A small image embedding model, trained from scratch.
Model: 6.24M parameters, moe top_k, patch size [8, 8], width 128.
Data: trained on scattered letters and digits in many colours, 195000 training examples.
Rows from expert 13 of block 7, named by matrix and row number. Rows with one number belong to one neuron. Each number is 500 + 40 x the weight over its row's rms, rounded and kept within 0 to 999. All counts start at 0. Numbers have three digits each. After the name is the row's rms in percent of the matrix's.
# up: expert up (model.blocks.7.mlp.up, 32x128x128), inputs 64-127
# down: expert down (model.blocks.7.mlp.down, 32x128x128, transposed), outputs 64-127
up.98 088:561549465450531505464511535466493475556412446451472537562544469533580465487533449452492503489497459482466452466542494486510472472517508549523392568426519483466513522515476539444491443465432547
down.98 094:612526534561482504435537543570517475518473500504440475481462514479482538531552429507555422515565505494521533466542522475570491521493501429473530521490518487533506448596520534527499528516479453
up.99 087:441520520492473536520499460460504567530564571487584480530555421558451501484548507520519455466547511489500491466529460490488489498508468521492532544520477493450553507517490502542573538497452395
down.99 101:559558549490495502558406539484576560580460502502537506492450568532536522527543562558485483515460484481536558565477533494494525484477504501512528517523443491514541486459551423449479487414506488
up.100 095:446568495466479443532535527428476492465534492513501495539512468433432470426472445536392474473487498530566484552568498480514491517438516466553476537476493519405487558469467497508557543554558506
down.100 093:572507491478545532505468416483453538579534549465500537471472480549595497544579425477484557513488526476543526520526566477475567454472568448470479543505493490511543481504443545474500537501477485
up.101 109:469373487551467504518486495458483531487479421516466450490471485518468504513534510521469486585567454455602501472500501570493439513500491558575505483490461525479531539431496486462435454468406472
down.101 101:527432473548468487445566577474506482598400595510466519523502509509500482500498513545462460459474521481505477529524534526514523452524488522516484477505530460565542473480514524436549469547559526
up.102 109:452477506521498418514473516518369485488562558495518501530521523526434477502455513540491436459508566483504511539473518535513520494567477481481523458469519582498449443498532499533525538525418442
down.102 098:507471492483455569528507479486519508463593439533508509498509583487536526504471535488512446470519460486493524489464512438455451568509501541496518529548508561599529456550469527488518556525468425
up.103 118:514448497488501532539544424510397505507439493448498454437529525472493537508488521495535529495462496507501508597497480548430568473475500479442516517424527526495575557424448502490503489475474504
down.103 112:558510443489531440466431534490510557559501436561468483486468584508485531442516508476496476505571522454535473491524578512453441507605508440578523507563445503527509562551502497503502543517458456
up.104 086:495545530525566459512453532553500514452520480484478450454500502447514483488551502563563540482513463541488503512489495529468505525479436504515505505439414580467428475597594470552526523465511489
down.104 085:567509405483492503466494529490555482476478476487566471547532538467521469469522479523418477537510567481484502464495413560510502453488520467482463506518541570483492435499504507445588499450452512
up.105 092:438527502500489529539553561423527516468453485525497581475561502558487428489478509488486544547473480462528401419445460594574532547473504539527473521465453500467469491588507523497432450503459529
down.105 096:539498508506469475507465509580514504525472535456514430521537491491500545579409451426435506543553497498539591475481558517523483477500523499517563494557522488472483488504485509525505479472470524
up.106 079:538514442552471460493464520483567596408497488501542499446536462490482522525483501509492518521564505471518479465477458509492567538536518455495483551480544502470496515509474497498468580490549520
down.106 076:580510515444519494476505487532518470489531525547523444504484432486507537496502393562490509524446438488474564554519478536446466422533529418497538448531517492532450520454557506473523605562496482
up.107 103:480394492536464468516524440570510468559467424497509451433461533430515522558478469511521556473444454548527462471470520438524466485409562491490473547487578443516488484492523454505537480459553528
down.107 106:567508555572546528448520473495488466531465550503548439509504478581522441478453536542522493549475537479519483481477524527474508459513442516553518522502483563463465528532513469415464523516520518
up.108 091:454514527508498491462475498458475470514544560607494452467436461487525521474542557506544489488492511541511539558449499518524516538541522432482474532515498500533508597538524429473476469469525580
down.108 095:529519506492526505522547512452548489488473468453432493587487474488515484515477547447515491501562474561534475507497561520462543451455511528472504565506433536445528487494515478498543504564583533
up.109 100:543463450497545526517482500477551461439509505492522597499487554454448412534494516440533549487467529471530455564597502509475476512500426485548470486432469518438573517523477509546458463461466508
down.109 101:519532452513543491474547527567504523583486472520507449541544471490627540471478566514493508499476460496453567529529535537502501470510521498509551504445479431457480482531539529472560552497519589
up.110 117:520525503500515462467473486582521508447545462432480522477472489573501480466525483520481522469527525469482549564472445478504604498586492499505477547532382438547490465489487475526484486507508441
down.110 116:462524517486516461551593471535451519497563480591491449555532503408562519506481513526550477503493537477485531460486545544510458564527495455474465501484560523542512525499550530511533555575443553
up.111 093:472459538561491490547439495537418487583586562494479505423501483472523484466545431528514476497563486403440492510503427467557531509543532534507593514515480539483493525441485463459388467428433509
down.111 099:538499489505529512454579585515546539485516525472454513578498558485513533487466484526449488552489509495507423509489453494483492392475496474465470517488500485505477488467464501438516483575501469
up.112 102:562544457499521539515559529525468469437440477485535449519474516537517553431494445474501467531493496452494555521549437489511439498469489481444516501529451567532519560506512551564462569505478562
down.112 106:459477475526519454503483495584488496533571488535495449497522512467526519560529509455500506437499453519543466515491461572539502452515539553534484558576522487469519460517441479470522473512472431
up.113 098:454541506594520514607509545530453586546496500528550504538526490535561492476571470525530500432588454568441430491506450548459518490478486443538490512490511471472521500500446469414534458560529466
down.113 097:580522543474455528537528512505459519472450419494454488508465442555536453486495511463600477503563596476467517568498524541470518551538556476511525476460482453554470500560526412555548512413512527
up.114 096:490469591521517503505460473486492406516557531590470515463534523562517502520524523467514509540482498541417550485446549480556461506527506558502428553455479558613415493476428436490546507522423483
down.114 105:497479522513413543471525497509563501465433495535521499547499551450456409515520492524479541483504465512538477498472516502516540445541515525438474451455489477463475503494524495485502490458569455
up.115 094:501567418470538503514490454525555471490538507515480508444521525474490531520498502546481388513527570440503524506471450438502504553521591521493480492583538482531535488495504504474561493481533522
down.115 082:541523447458487466458538536482449591546529523486529501532507458565532505430428579532388488482467522491474492466486445450440531505433483506573490429528509466515448481469476481537443593528530549
up.116 101:526550522559439497467421493480495478523554467452509527561516531469535526487554505560562491522520431557497520541512532561577533465516540521473479435451484468564423520541534503439505475498528503
down.116 103:531575482469509511542506426494463493476479479418486510471515512556504445555551474438564532468485490541481518429446485512542514560431482418529459518508500447467588420527457528526502521489511529
up.117 106:444492426517512537520485516484517519517558493489467451511480535582476482558462479511457489480509530538454495504485538487499496572525460533530501510546544539502540545461502492439520519528526470
down.117 098:495559450506489530549611555469568467480433407511520482580552504555534504429531553532552463463529513562510468526481559460516496536544540520536397486521517466503488493516521519486515482458492506
up.118 099:449497495527484451471464547569497501539510506472506463484540473469518499532485470537447532492495502553504468532424499451463476535564599534476485441547538469447523514446454471512553366412468559
down.118 090:455576476494548549509523456523466450452467540490556452508504498519553506468469539608462529485485530478558592483474535471456466443431455564463489454527507495521457535481488497491548525498534565